A small CTC audio transcriber, trained from scratch.
Model: activation silu, layers 10.
Training: 7900 steps, batches of 128.
Data: trained on melodies that start on their tonic, played by one synthesised instrument, 26041 training examples, 38.8 epochs.
Rows from block 2, named by matrix and row number. Rows with one number belong to one neuron. Each number is 500 + 40 x the weight over its row's rms, rounded and kept within 0 to 999. All counts start at 0. Numbers have three digits each. After the name is the row's rms in percent of the matrix's.
# fc1: MLP up (model.blocks.2.mlp.fc1.weight, 1024x256), inputs 128-255
# fc2: MLP down (model.blocks.2.mlp.fc2.weight, 256x1024, transposed), outputs 128-255
fc1.676 106:500491532468532544496494530595504509575535466489516500555515484524510565518536507503428513497465568524535515460529472491482502468544517481527490541500517531527441497462443463536411438507467479498451500479509478468474474584536507492497593453419499521498460554537531463433514473580499505535531514538485485548477553498470410444516547441471458453475507443457500429507494460500431499387511
fc2.676 088:498514576493482513478560511584488549551500452533507471530521517503556482471483562493461513496469523526593479457479536524545560496496535515489521502494583502574461468442528451545420485508380491503478549474591557488507512528464511462572576459435455499470459493540492397443507512571502486523542496511466474500421540465520471517469434459450532498453518472462516502479444512466496459496475
fc1.677 094:552502452519539499526525472508528487519499576479539469515528490557503525469543439498500465556495584495514533424500468452501520443551504516640530591493557534482475471441422440572457516486462436415522507406485544514506525573484432457440496474464495560543503483512496523477487486554575507518534526499460452584538489465484480480517487468443559473515500465429460431478452470446471491449514
fc2.677 103:524541541506581502532479567518449542474519415547485525439422529477559492589500498556518520512533489497432517592513526532514430515484575448419464485496508531565576476549494559480522500467480479543519433584458444489558509458489535503513407493505487512399436488472504537491521493466497481513480467484473480514488460505516467527454526478550378433443493471505543474534540513520515455544568
fc1.678 093:524556469512459463467460562446481503464553474494535560504520601561548543517564536511498490463470432435419464450474429457515470523674537574562532525619500588491445510555459516490473489528616501523495460491459443544524533495504520526478501492501544531460514513566502538488466482488544537465511516491516508491526501536475444473500574516511465486537479515488524504482481502465493526495542
fc2.678 129:528460522522427524417534519536437512476468437483583511481522532497520435455471552524475461488441402488486442517504534537502581577572524547504583537602615544535587492476571530549474546467449511505506522516540537518532538451462496465536519456429503512483492477476511493451500528519493509515519507476528483461437511488482540568468416504481514504471500488517479499472463523524546442555461
fc1.679 095:505522488497520503499438516506520538531502478562499458576547555522554468563486491557484560543462533498502506541517565529471575495517524518535487473497530531456494518480405499507410503490486535540519540518478502452524496455464506502391504504450537502562515473509476447474581397527507464565466497542469499532464587507539485459439499503561473548477463501513507518483521491462477526484476
fc2.679 105:470570560511487490539619483516546563453442514538565540458577504486572546498540503497492445535500490507423533507553485460476407513512480550510542522524481472511506435512492443457574505503554523468460413505526547540523476552549551567497512523529459518508462473515542494519516537503470505504543426469450481472545437519414451514563532434457519542469483476512484535484488537494564480503519
fc1.680 090:520532502490555566428510456573492503507488537462526463499516498556531582465519517505465526498481573533516534451485517482441499477488582377502473529488476564539424360535462465534493506518493491467484580482485571506458507518506458518444497461397503510503522556489482457413552405527450438485544506500457518509474568525464511443434440462471528444543502466513535463475494520459474475419511
fc2.680 073:512515474470474444525475495453526470429474519502551472524504513550448521507491528474447575442447459503510520514493496484486558541489562439452527437482540494531487524521598460462528496471411450497474543451505436471498522441480409579554442486548521531458468507519539543574462493540501562575466466556452475441447430433558414510510441489481477502455529561547463508502440471496525504538448
fc1.681 090:508509517499566472451546415534565520525485493461541441530536511534485545493514518451522443549502543496488502427531455483466491451488520521617517566489497481563434446469453443507486550539487399503467531503483561482471497540462494446526516508447565462539489496539527545481581439542499469473538551523484486467539442503477484482548503455461435530535516485491541478415452467497506452473504
fc2.681 099:498473510488502528575521511570491451528430409553460505490584522538543497552483564515465486507569498509493470568451496408525463498433484522537466520583552540491573454513504557497499460507513526509456416483584497534458456500517513523457471498520404545539489428492504492432516536489510473575432500480533415441558467526523510426449449451535553486457499449491511510456416500427557497528529
fc1.682 099:531478524490514583513487520546544484536510461521469530500452483574606523530453531491477539487506519552589493501509485477493526493516496450502481473464530537558530499498517505435505395551472462506484489463508470472468467486544506484515557459504491451527487530503485487532482473595528553578555444572458457563392470540465458437537448494484442473478380488521463508549449537528481486486486
fc2.682 097:537564524511448463503532572475452527422411496538561480519540491515497516536563468481432539466529461571522472549507585494505501488492497466444493447500520528474521530486430465522523514546526559475511522479506550446593483513509508521541492485467501553476490497467574486522536469482500450460453547524504415453452498458498477460533437459534486516451504536497411477499502495444501470512447
fc1.683 100:488540566527564564533519492529562512573506470537451548507524478511558478503466506529494508509490554509492549506597469487467440531504449501534470514439473460514509403430494489541402466420513439477484495506473516437448441518562577481501548495520546482465460506505532481403522509530512490496606421498478526656499490517483498502483518505416497493532468432488474473458486455543481499440547
fc2.683 095:490527399441491511448464533473416510454486559562527487568454440524533450468422485480546528452462475480472508555521568491484533489502533461454544498515554517446451480514408505532508507425472495466511554556463457439447473463496483468494536512532555463438484550491469536484553494471473527558500511542461543579491542474571484431586549485504501524505476491506473574498533482463521517506529
fc1.684 103:502518523445476486495477475577487457483487486570467461565505490506567473504451494510485474513498501500555462496545467508483513508518447420566424486447483467493499563487509557404468464414479478459405506537526505452512552529498443550517564408487503525431389520519510520479541527536559525456519515511471558482557526436437457501567478517457504521527455548494542491508530480531516509481434
fc2.684 114:500534472476505489451435478451518463513530494539434501493475568440497535469494456466481399429443450479518487541512417559532507533522470508527473542501498496498478500498509551476456510518608456532407488526464527501541565441485519532437557490534481476489496519500475578510523521542484537456470583532511550491520504507532555484528477517554500537543504553510477524490545509541529507495496
fc1.685 078:506533483484530540523495540479508483536549468459477544516428451493506601569508415462437500516510592573588567531526564563513451480480479479497420482465436478445450491479436470461513438506470495537529472481480481469497490582543522484490518471516525506525521515506541506494532466541479513459494529542526520494549563500467477444480536466522495467463464479452487521496562478505468557458598
fc2.685 108:536461519474468460450511483553456480544445464509526431478491480466490438486459514470462445489445477527561484559511600591511582576430478493513515476462534503497587494418556489545429516470391504490553535495602555479575502488468480497498501461488471509495476526436495522497494550566507515529432496475480453539478517497494498562495406469492553541480546483514470486487453517511514463550494
fc1.686 102:537533508490550519516549506505514559513498473431504454470529525491568492464502570557466542462478619558532551511493477546474474517548480485551468478449555484555534511455511492453467506429470442421549529417499486465459518512540503395500521524465554489532462487575593462480543483470593508505530447509442497535476541457502496532549544502513418420492421374465539452474514539487461480469467
fc2.686 109:506518459464503539425527449441542490376478553471477515444482519464460448458490520510459522486454489500448520492489467507558489498511538498512523489504514551496480514529571463506483513504468447550501534504431414456535518484509482433494457507544554449515519592487506488555558450486523504456472437499510608557540501542554586511584495590556554479570441450533493568465562535500503515470475
fc1.687 097:493505538478557557495526512562504530562535444476504485543529490516532570522562509519432526481461557534538501445549470527484480476544503489518473557500525545506451489483457444530440440528471485506468487478536492483472447582539528489480594463425502506475454573536536476437514466579510493554564522503456464545481557481454423440506522430462451432459540444457494441508497455480441501419504
fc2.687 103:514495577486476517500569502567488536568480427509500459516511503529562491486488548489463518495448534549570490459489538518548519481500521526485509527500581527558444463451489453573417479528404492507474538474585546514489494545482503484540591438464483498449446496572540403430520522580502475517545506509472460506437551455516470489457438442435510485450518460462522489484456486466501472495490
fc1.688 089:435457536467481463514484555528488499517484505523476453543508460551469486491472576478465524480525506519513529492608500382509509501489448550468462548553474486544489464504531493432493412533573485436454455494507522474500405526549472515503536443521498527506488513467478470541481548535506448528473445524472409454440533464434466517449470474496512540404527465517543457538431508440505486476455
fc2.688 089:430486448545431510463538538483578511427471563525542502415478467465477529514527444488518432464480448528414531472464476455431416435509417545477455546548471476475504484522482442531628511584486479494544491475495556512562517507567505473535477553529544508566506526434495531530469505443520492524528436530434528489438474539503515503566509530508485501502459548536477518554555495474484503512613
fc1.689 101:520497547472537570526519515579502545584540433496479500551523521538529568541524532529439539491486571523517478475548476551500531520524491495509493533495536546530490473520475475490448433559436461496443518516539474481480426567529517479457590448442496495450484538532539445458488499537482487570537460515438464545458555491430397457502508441491448462469545429448504475483451466495422472396494
fc2.689 065:492537530512456509474531496600468503521437450519512447536483548483524470465481538442480484563509488528542477468487526481509530447491512497487494564467633475549473486453499490561488549519410498474509529484534557483550485549477475447554564474449492457491432497513479440426519507538518478505541520494458449486422505457477496478473443446450543527447473511482493506498434492504502447502431
fc1.690 089:488532508512472520468447504519500474535552521513438468562494512504510493522479555530434521477487533475535489530545491529456483482493544501480518481517521482514550475452463520531461483517486401413497516521487517386504468579492477443489511505424525430531486567501511489453536411541502517550527499489437496536529532484417479548497587463458483462503466511479532439482500390455501460469464
fc2.690 072:478478571521458492576410497556492481494537462562424463527497485476511496540464450554463500517481457546491473539536492456501562508469469524526513526509488514459506473557489520490529497493479519515539474593533443502509457532519526549451445533505549561382476474513550443459540523538537504544466473507522445531538534476481523523528488519491523533459465526452455589540522483445528482578524
fc1.691 088:494529510498552533550501519477558479494483529520448485498440495519523569543511401490498573541556638568569565515529500528463439386427478451478457489421415483452431467516424491482465442505517473503500483482428479472490519562543477524443510524516523499500525529508499483531493469541485500470490534477496491537564545523480509415503556456500467509499493486454479508519526481535487595482507
fc2.691 124:531463518496463489443497463536448504469470458489567470486515534473512465482447493522523515560511536563559449561460623579495576540379446478480540464409541446509520485473536479562478535436418473502517562511546559501532483484461447464544512478455505477481481507456508486461495517501470459494473508471531478481455540500538553545499454474468581541464552505490450533484461558509527484537469
fc1.692 084:458517494484531555469484510523531499501536494496490538581498487505571595592585455599514599562519649565612549503534515519463465405456468459480471492418415499472419507506415458479483427500493497481503502469470507503505523574534480500469498483518548456504534510505517495512515478547473475465468507521486461544466520512457469415507492414476457478470443451469483488466457520507518526432497
fc2.692 103:552493496533472491434518487516418494480466429500552503424464546424488480502462496508448480502470475582580483555505626570567544558476505554524541501518589511542576476470552468512458541479448501530504579494577547498571526518456494472532479462468491501457507507457498486460532521545517457488478507457550456481487548513555521531489443475490586452446542464462448466481443560490503460532514
fc1.693 096:545509604446510552460518491529506514565489420425455518515572460546523514450429544473482499485469538498509465472574502519482554556491540460491496501523523529574526511454451511507482457477506500434512505477526511453460472525544542474503544442410494399449531491540530555487556408524478474505544523523519528506479516475422481455499511436417495500490459521494529392464401489496475444430526
fc2.693 073:585462541507458561560602514516583435533442470470447513445556451455501442474472521473472442533503541503467507501482491460465530493438550522486478544480468524540535473557511476611522479526443455449516479508485559478472510448458443466488495494558554488460528488477538463488579479543456530498568553523484506524502499530525511498456429435452494560516520535451555541509450488509451478526577
fc1.694 102:499513548476543541525516516553508528574542446489509475561526496515526581534538532505432533478458573527534502455526469527499493483542507504534466552503523531512448478484463446513419421527445480479487496460536499482488436587535499506493575458421505511475467546542555478432515478573502500541559504514473460529464536467473406444495528444463446421444529444445519449496476458491434482407518
fc2.694 092:503503581480473515467564504587490552572480436523529455530509523541569500476505527491458528501465525529595469449485527506528536484509529501507507536500581521558432469459505448537409495518400496486457550477571552502475473551469500484535568453463460510446446515534515408421504532579517487518551499503486455493453517468513478501460420451450498483453516453470516495461460479467492459489489
fc1.695 111:474467513495584462475531476547495594481535523490467495476480526506448557503465543534465501467447457520495529482568425506429487532508522478508447507527462483559463535487535517416425470534544485497440437554480473532529542487552462499469498460459517513557526540498529476528515495521474470401504473500443564492500576521513491562461488526480437489520502489482572475566494568564504505452479
fc2.695 108:478495463452564519475505444425499498461486522481530492492529483502447575483505401511489462445491487544511530486485487489515558491532509492504506524511485549515420525502464437475512490506537504478481501407463514540504566541539492477491495501575569492510508488503582582585494511454490500449507505555503541459511435537553483443534485575490462455572429472436481459471506479466446573454561
fc1.696 082:510414455511515500432494526530431536522575476478536489553504541572482495497436563502499533479509553610590517514544521537517508516498486530526501493566530474563514465416496516452497479511506500427521426462517512478489385526506543475495496447433566493551538506499472540538461547519466507484526477460485450472463528464491472554467449488504513437465563508453519446521411517534491389486489
fc2.696 080:504532553491482476437396510504508411514485556482500503468411481406467582509461465497575433533489414511481523476490458499509477505513411543522512529588444431460507519507516563511526508512447548507555483432497523565524560504501461476521502536508503548472477539475458546547506527536526522492479504478564529535492553513504525477456513534467538513527510547514457519527578506519507481569571
fc1.697 088:482537479514505514544506473456474522564504488491402464528491460482486522561504485396341372392428441473520506501528508536550477516534488499534501529517507496482527502478486442453514464530483520508490464524470518481503481548541501500455496464534477543589528555525488469469520467463539523510469508524463549556538511502496486478493536503521504455527480472484507420534525460496488468462558
fc2.697 124:523466499502439470453506450568432516486476472476532514491566533494492428485480568471494454482406400445439395492449529455461556506448454503470516508468613484556528493475553542536506533472470491504469542501566542516531510463460472470543523490453486484492502478458516518446478535513493488553503490504518507492434496509532523567507457494499560553511560464499530496479420495520537485520478
fc1.698 098:503464475531472526520584509525514570503550490454515470452475544503566486462493480524477480545477624491533478488492454493468442530525531523547430510463512497520577493437488461522455523440493415466526551436555553421526466597553521420486500475496483472496471557513574464441481465489557548487634497429470497523519503440420508494556502462504476454514449433471519435448506483411448465469502
fc2.698 112:480528531477494494501493531513505534460509437495443470403462507429503440535499494552549520448462466513414514541520489512468507518498544497481511470499513554584514483547541532511517497524519422508520468510400424493507574454508562490539481528571572462484485515475530531509503446529499497540483472567472525572503450561500456509533592542544406517530478482510505458504548510596492494504558
fc1.699 103:453498520432515530504495511500455577542501483524455475556505498475506508508451508491446590531512511452470476535507564551507543522490554474433525441476528555506497489528525515489456489476406534570499499566479480489468415473447537468450498502442493434462526478549491465475555429497444422582437512530494513512463547504541480480385522463506456512479476489479494501484491463466446494505506
fc2.699 124:536576498499528493615538491489519564462420483516520542412517548473508526542567432552486476567501486466453512531494491521459416540497498551501454508503505520517540498525459532469494479512559514524459405496577460531552557435510544550481424476554410573475462453496543537458473532470481560533451525473517431492553442541470481433550482433546486504475505470526426548555547512491527465487582
fc1.700 102:524553495463480482542480519458453585516534453426524520459500567523471520532549517571451506457458503469493541539498507511491530503494465465516511477457470470430478563508448445527493517519512469529505470484438384527590515463571520446476514505516533505503541580521591514503485503510513503578540528532493572555546454510541482515514534524517467484494559504383483524467498471562491568515523
fc2.700 123:527455505514445475494465519508531546493504520435549455474538546543438492485559588506483536446545520452518501500486508525522552565476536440478505508475524511511458490472564467552566499482623530485447498428407414489465552457475497516467501535467424500521469548545524546555441517474451521507484504472552560506599527523497494511542481502468533541536523495523493497498523468562490543531424
fc1.701 093:370549466419547545471418494506482467567530491581477466580468532515563499491532541536491514533494497507554548472516484472502498464528503453499477482469540445470548503494508484485518453437466521512493514476465443461450450504486513440499537481514497491498481452562413446520530540511504488535497495571455470512478479492535431525455526516493495492479532519499520481472493407530458442490451
fc2.701 078:539482522544482478506541548520479490563452513550477528542574485525486492521447425435493509495476458521516396457447507520517543484470540515492462508496500509572581592452468500524499535557483490436470518508549621500523574536487519497488465498449522536494543464430583570530474498469428516470495571414478462538446451425513471461525475465503491514464491574471442430546499550468442404517475
fc1.702 092:541533501536565521500493497521507514515574528497516549582554539527589564522527505533499539511455539507554543452546516507496539474591493447598548517479580531499442448484407463536417441491496415527506445476486462474520448511567540531472562482455562485458496525511502540477532426577567470517542476534491538572472524498462447507494544447463477395515513464496469479496420519479429511448563
fc2.702 063:521485515541463502423551527578449519453528439532521507552586456460538545465531540478489484523497452473504451460444530492506487521489476530472418521626579497551558537523490512549533500527532485486488565437589521533507501526531479505525501423490412430486479555472486476508506499519526536529545451507515490496413456524468476550473497456453496468387525494507467519523442470455497430522502
fc1.703 093:517519539476540519436441444519504495522599440408575455537554534503475552436467523461465529480508539547520492471507532563530521475529485474558557506541584473488434454502451485563509470539455504481507519494519509568495445570463508505490500496408481454497515525582482491443552508447481475442571495448520495503504574447465513465499520476519477427493562460448577514468523538476462499453523
fc2.703 102:524459462507434498499468539490455459504459531477439508493455477486529421496470431450544502465507412536526426515487507511530542500504457439483523473459469504484554576511434575440572474523445499547506490493477507491555540545503431479458495516542528515497475470442534532620509462521558507488439504513458465525512469474437486589530482553503502564566464569463457423549495495477587524572431
fc1.704 096:529539473457544494532441545532452561462490552500508490497507513591449498494539483565417532480451527488495521483449469560448577508517504501482491513468467500464462450493489464481458529526490426511452534508498540458533549491508463461452526547482504565480446528518545427485477535454499505533425521489445487556528551498528481491528510518413518522445612505421519494540542495500495511461501
fc2.704 112:525511535492506479479405498477497540497534528450585445524461515518451559484488453495504526463550510491444476537486510546448488519537446531450494490506539486479494489525528514526544501500569409483494502444442483482502464504460464500512567529488524481475393595569505519463431521433527487546591532557513533451494531517508451476523565492454550474451503515535431505522480505535420483506555
fc1.705 097:466459535513489520513542524565523492525489514491505509514526512470472527522540561482486487533460518486544550470633488505453465512493470495458475504513418426471573533459510496534499424496502459465480484523536463429486447548620434454515553471419446494528462530460467464509512519555517479521493493492492506464449461438432503576466453449493463455410547501505524428540430471490533430483432
fc2.705 081:484452456542429480503515496464488447497566507440442508505496445485489547473500505479507511476494514483494538500597491462538470492509364585515557590534470476434458459493524423492501507486471511510532403512482468589541438550558486474477489541545501525526598437494476440523495545481575467516498475483457514559530505530499547527495540498518515465505552497477555476538450534460525503540556
fc1.706 105:451506558387551557488511521543488508565536479446486498536591497467533507460494567498486543463534481540497523433492476491560422436526409499538495540511547489531466505528495490449498457480473512488466470457586432548422435496554503506519517537483540454491435499549517462504542485508518465498492442483536462504458572513498469470519581493490459465468530410529542480468491541568494508475511
fc2.706 110:418470498449546533458446506462492457469526498463488555492381491460426477478447489496535500488485416516495525496492471488476462494508495494495490488481491442482489524592505576465531507494501473480522460485445479477521526498462468537509510565531585423517495512484469483511560518454551439543485468512508515520476539514452530558510582551531477463485428541508576458553565558573504526549566
fc1.707 102:423456542498479474425478520550549474542541482488471415474529467489503549506480509426546452540521576464469486561589509549456488531488442551526543578512486474452517520440521483481463484506429496419506442570442516498506570588502495486502494536431474457565406504564475476427484507538472502463509517471476533583520491507494488515464471434484464518559498494490546484411492469521473505440480
fc2.707 122:457476563467579521579495516540559498438494496529529575486451460487473490536536461572532444538523452488466499529493490508463483533496470520478468508516505503450568516562476507453548497519520523509474387509535448545512511463556520529498435533503511554415478529441519529480469591450424531469507569426529414466515460507564529416528539469508464484476526538509460525555531508603543491504596
fc1.708 095:506508538485575497463477542541574513518556517559561567579521572565571629578541512599532537567525514532527532513514483515460549409556493516573540507503524497506498512529404489503453487556516474519492445534487483542494513513460477501465531490471582507456486490580507548498474515579526462477529481489441502522510509536482439490462483449463435435483480523507504453514458507489441488480550
fc2.708 089:505539491525500566396523453515447572557509438510576517531543534522517508536516538541480503499549477410504452464490508541495462498530534558496562510537599531533486430524485490547475543515444501511550436497535551497534459532425488517441507485527451457472488464549523498463532515459588449539533454510430479486446413461490488551483508521420464449483478492539541462473415493461480423542486
fc1.709 079:480488528467625541470485475472524501499526490569467515526525516477526527549448525542483497509444519566482490503580491518491496426515520568508557532529507454504528488455494468557455515579473549487532523530512561531514444504476469419478478432486589478512483494484437479443527522578476352453533451543394475566451455473485505510449451514519502468516535476483536466473430456454472432454533
fc2.709 074:455485498503531479422457542483530554492498532539484546521513504457496513492391500468494497532515522568527472457544459461485436472507480509489438491547437538511493546432516507493535470388526582486456549510533562426476521558498527511538502511520495542507411494504490515465530520483512436452483463481551502485506532508485446489492491502451535496518484451508507526508478564461469479482441
fc1.710 098:543490516569502500472497474506490529501530509431558487472496447528579486483490546541510529497466578495544490449493476469516519538539578443409476476494528436577582463441486479512493534489468465495538564499486514429431439501536463483569539435484439400467460600499505503481515463466505485438570445540476566510458491435481510464556501512495492459516458497472478445467524461495489434468452
fc2.710 106:442490471496474481493473461419537470407485526449461491406467533469533478508532461510572514468486548541497515537533514485540454460541514494494494515501438511517476508475552464545509517484495388543510526537481489450471529498532495510501371555559578469508496554418480460473570479495496513460514462484515497512514438554568567418550572538549452484566470427481492515428546486536497476464534
fc1.711 114:471494533501535553495540520557514548581583466469513475577506555537529565531545531540449549485493577523519525463560491516495480494543534498534483526500528557530473461509422454513410454516459462492480517504505476497504395571525534460489567462399504494483499533539548450452543471530528456535565478495453487515427541467389407455504493444515437398457497428466519459487469475481436476386488
fc2.711 064:446468583484458489480559498551495588574483419539456458495512523475560502474417498449497474482480487534550494466490484498517474477513510500487529521483556524550430493473564443537439489531398490498507542512537560511509480540489514494555589476458459461449421515532534363458509535533492508488525480502460489518441541475485499496483425485444524517468466454512547507512465494509484451498483
fc1.712 100:511504517528581498486462433490541492490501533586446556521499529445569505544451434500545500530500498578501451459536493517511496412514503538501488546496493440525541477484453548551513551560427512533520535584547614514508441517471547428497504451477539453520547469477396431473536506542478428453502472528431452540441495470467537528458480499547540504508523511519498506522492494429505414475535
fc2.712 117:495512489521465468428418450463532527467459519598525540490497507464524505499460481450514500492556529567561512439517473483559466484509466467529427487543463489488503523457503603467557520433493544508478534533490569477505519517468527534496503531465480524452469469482386535533507492487549449472494442508528464481513581439500544475516575515490583478528463467563439546539520543449514513531475
fc1.713 114:560534546432494482557458507484462575528509463445479512451540529507540523568464543551447501426479545512499480537509505504566512489483465511520515517478509490545444500510478489492491483536520443468481505462458415512577513447508512440520554477475476502519534533574529503453462533597502485563557504510541531559527545505503455492479471519571469503381583497404496552470504430486457556502508
fc2.713 131:550471447499436462419474522560451502489549511432528476477505509556487431492517563492496477438502471487526500543489519514491531531469487483513551524443476543499451504445457458562512498446572531508500554485442385499495537461555429401508517468510486521562515504484543562535450539532415535486525540468600555497537451545523500528527465498500501490564486486477494542454527409525501548534445
fc1.714 094:489551561437513551604577549493590579519479522496504471484513507489482511484498604499428518501526542514535477469548465532556496521514495482505434503474532483571521481450547452512502468470485485400441499391544438466462543457464523529549536477483476446448445492499521504482515515543449476598501462483532509466500493471516464526457515496508438479438504455526473469518447494494474459482478
fc2.714 095:459456455483468515447398501396560446498543520525483494457456548462443527491548534452498534497477484519535515487497476522560484507498452562529542525504441534507436492490558492514523545485554455517454543483505486504453511476460507492538590574544561524471520529465498452499441508442463530447528467422513507481535542541531484526532613509490499497554527442518488492492588502578529577482436
fc1.715 093:552423460507525450507551492538486536520534545456507470545506477481519536424457462469527519517491567533568476439487422508540552485555503532633476557508542491543500506458458466492457458487452416410533529409548460510468510584476437471464531434483520550444499488518530558513462531576576543473531569479493493530588509481488468496539518450481540475492531524494476410458486487461471461467504
fc2.715 102:546568506501481535535509514563455537422516452488536512418525512489571533552535512543477446517553527538411499623444509534458436510507493489468461500525517546510604418548489485490571505497493468474556490524443512536575516476528456480468418526490415529522488490512516473469469540413497505551496455437479489471509524535512484530425460480535454424503479463483501524536550572483519492510580
fc1.716 092:536469466552564511501524475551421548481495494505484495558436551533501544542479514481388574510492506425555460478516492492458589526513624457475497472462512499556496522510520507505454471571517481572484490580473441478529471500468522444476514361494466448491542512474509490523546468530449447474513511532471572479491482516483491507486473512513470476510463534457488495556443467428398471484463
fc2.716 109:442502472475530497578481473549490409401467489522488531469478471510534436522549479542501496501541500511401540605515553437500469503501487520498480531519534483526551459540456525430531417456508464480478456499476458523507508473515521527458434518531546535482454472484524526454514557398558487478496520484506388496526492547503506494490512488534404483513502475466560532546513520541545495531537
fc1.717 096:504504517470597586475532463532471560548497461516460522565442508552514523538455488481432557526487502457505492451516512551488552491517578475485560533503591544561499467548491473520471466537503519551447438493477486483483500520459578460457526467502444374448512484513478482511575409529417426543509503551521553510501494498472451456519518485475440514479526538498544472523429451494400535476482
fc2.717 105:525505496508534493592524477551540455537521513512494555427482495482526512487572495537509487568542535451494536510523495532519417497525491534499469522523470474507565495451455536474457464384508474502481441541516445504442473494560537550503508499483448590441392520515490563431435588436567574510524503422461413519519511486544529493504501436521441483507555452501514504550524527552546513528531
fc1.718 097:501494514475521515492488493539561541533500450546440464557557510533627533506501508459496509563482529488474449503591440541479519536520478517547515576501564514510548484483500489442450436468496449525473478516475488518487522509512504496488565469475468435512465428587476508467541493528486550551564489526481536534551526495472438444487484467474486518484504494506550459509512452509431499435480
fc2.718 071:488535578529463496553559494604485529506487481505529516513475471535540492486517586470456495490501476514525455484430574524541500494503506451465527465541556474548489473484480485503488476479472538511474483495561520487449437514486494484532546438425485538463456514562495443443493544551543405484531489508547461487433520424511462537437433508482518477472546499455562479506414524452486457527516
fc1.719 103:486495502575577482516509522471504533519516546594451547532510523481538476496472478512472529465455518563502466423470478533557522515485492527499456516483475491506540402451528487448468514536459425575467562488532583453499473519533483487432531525481452494477479486501435357440471525489510475448477482492430410536430578457510523489489501499492550497410613480460511478520484528495479421448498
fc2.719 116:491513538479461445485419522473501490506524502517503451564557494447501513477538527471466534429509538512514472507547488525522492546531500476479484448509482440520495557429618548441529425371593492455464549404462491473520554468488478616531553528450471495485433526543480532453467471468502488478522489498542508472498638442483444486465566484501592487488561515569490466510529512574496534488460
fc1.720 108:425487461533474502450492481498516459481552518459520400504492520485506531468494532485487470548488588533532432480588474468478514438570524534553475593519541442520521501386535411550474487487547442427466493465471514457459548555492485478485474503499544423552445554473515489422509475562493474426612557472525487494494473518457502481508513505496527504550410494494499448461514440495505454437447
fc2.720 124:434559459534530462538447518540444500469483499521506509507408477562471521516538466517505489553532444442514545533490501448485509462548484501521491544489561524437469476532443556526534457538528505508468347491493419510510493501546498512483451565568509571489494441466517533482489568456470505532455568480506445562552460505555493448539556458501484482471505510485418473542524481551573571520592
fc1.721 106:503438532419551580532498495479494556506471455450488526512459482561479505570489471560456480519450499452457528499557509482426561440515516512527507537490513504451468586536482389533452468537503596500482422485522488508547538529469495453480502489499535519518492537523625505491614506544491429551470529541500577581520459549497475466534430531404467485531475481378500477462453476506476559462511
fc2.721 111:451477466566520507458470528490498422551418496554495441546557468550470574471505540461472532490497505480544513474558473525536463516499543443488483512585458441430529496516617526430482422500572554483506559470485509464409484529537498651509491528485466515427487503478451497493507473466507572470514469487483494481528544460443491488507555448520551499479474472641488434502541483554554522446482
fc1.722 096:529534559500560512505580483557473556615505478431509443487471490470528570491552535547501530549524537468462574422499476468538436475523526485579525473485498500531530528523490472487444489504496553561529509470530506526452489528456512510445516477460439445547517497560524481503515451576536476501509477437530544524517504555474507521466451468522465478515503405529569465429482509498465482459461
fc2.722 097:453491523547494452508500488515564488557546529463549462440517473426432511546475512523567435505552449477485503426455504458501435500474464470497489496508443513465481514528511524507563563596499516555523537530506491538547517484555461474523460570498522569541567531489424510491495477540452484437536463475511465537442500521523521547479529501476520481512516399549467538435519510625502506475528
fc1.723 092:500494509515472543445574515517513488470489494480491519510544480525490514468537546488444508502476543480510547467512484405447501469474553508474534475534449488505494451429419458496499488583505470459521559504499504482487399592572446447523560463468495461546526530480513428502523417454546466459543415549408438459474485464401498513501518493532484465541448484462552454560507555435496451441494
fc2.723 080:506409492513471482508449526481453474513538555437494479490498495539451541514502480515535526484563509475437504532468493429524526535487476534499500516480488561481514419520520527533516466583499521494621444487475389525489452514498491462471498583470558575496503535488499430519444530486558527574463485507469486528490499544573520498530514543562497446514502580491454523521521541540435516548552
fc1.724 093:437506449448481481434509537539431475523499421485578469498495497573508552562572507492518549521485550524535540488467526421498459500475501520490510495516548507558461501494516452461517454540545522473524536458520536513468470586494581449495525543475555455598467490514547452514508499525521405528478549551506438439433559451440488515478465453523505398483457465457530444530466463409436449480537
fc2.724 090:579460510492488514463432486451449496492502484506485557544515559477521493500444502459526486492480445478485459553469527545460583543413460489519501495507496497456525529485535544509460565476520508549522586538504500524497514479422466463454477478474484490528549519470449485462529506506483546527494503499540588526523581534588613482536459544509537531525475491510462590515565507464451497564427
fc1.725 099:499524576474551556485472541543531522572527475476493487561492526571561547518539467528464524492421546527507486491551483582460523519547499497520503539509556549508482467510470452518439423532485460426483474469512505479487492580561528539427535512428539489443424522545530455482492485527541527512568497507445478553426540457408437425530508427455464443415513495480515445491465489516450509422485
fc2.725 083:509517577472480491492511460545490547576520435511515450491515534512521511488492552449454519512439543554591466467490505512547456447463497491488468508490555500578426479428461479563415532515414506558451541500576529494513478523467546485546559439450467523444472510591496433437537502577454483505530513483497466487474518509535488486463444419502523471462533396471501502448478441515476447455500
fc1.726 082:544505492536521511490471544504516519491568490498569599554573602570518520539562554598525523492463461434477473401464396435481477504604535538532500491569563577521490533530464525521446485516557505509490485493479463513496525514477541524510549487474474539457483506533507538461478486448514516457544474485516471514462526508493459472472512498443441478516487477472542487496527500497451526446498
fc2.726 110:503506578505453518471513457545446523533439437498530497508517534475522436499479523511461439466431416524486416528446551507494548538475457552531550483504580494491533461461562492528505539487450477510506528503616593504533470484471441489489509467459512550465490466477505492413498529507496480561518499487480480498469506483552550508468416484480585525460572464470454523464449514518554460547474
fc1.727 111:532514554440563529483524499511522574546505449482479502479473518494533494511464553537495519509449511504507478530568450568545457560506514518454490435507451521490515484475529442477460480523411484525529573514548450499436525514473437458485550419508456484415447524557493428479498519486504531501565424501473520498511494504513482457509560510512449463487531461436530504476496500550429484492490
fc2.727 097:528512467382468566393498473430487446480498531469426492511473455467511492482405514491440465442472446535485508475542501485542576430525444516563464533503548486475454524536468527467534467515494533458509497453440511515525530524539478413486482461526566515535533442507464509619541485530523471506479490528502543560524470506524499475555485600493626515498479509547517517499532522473479560522491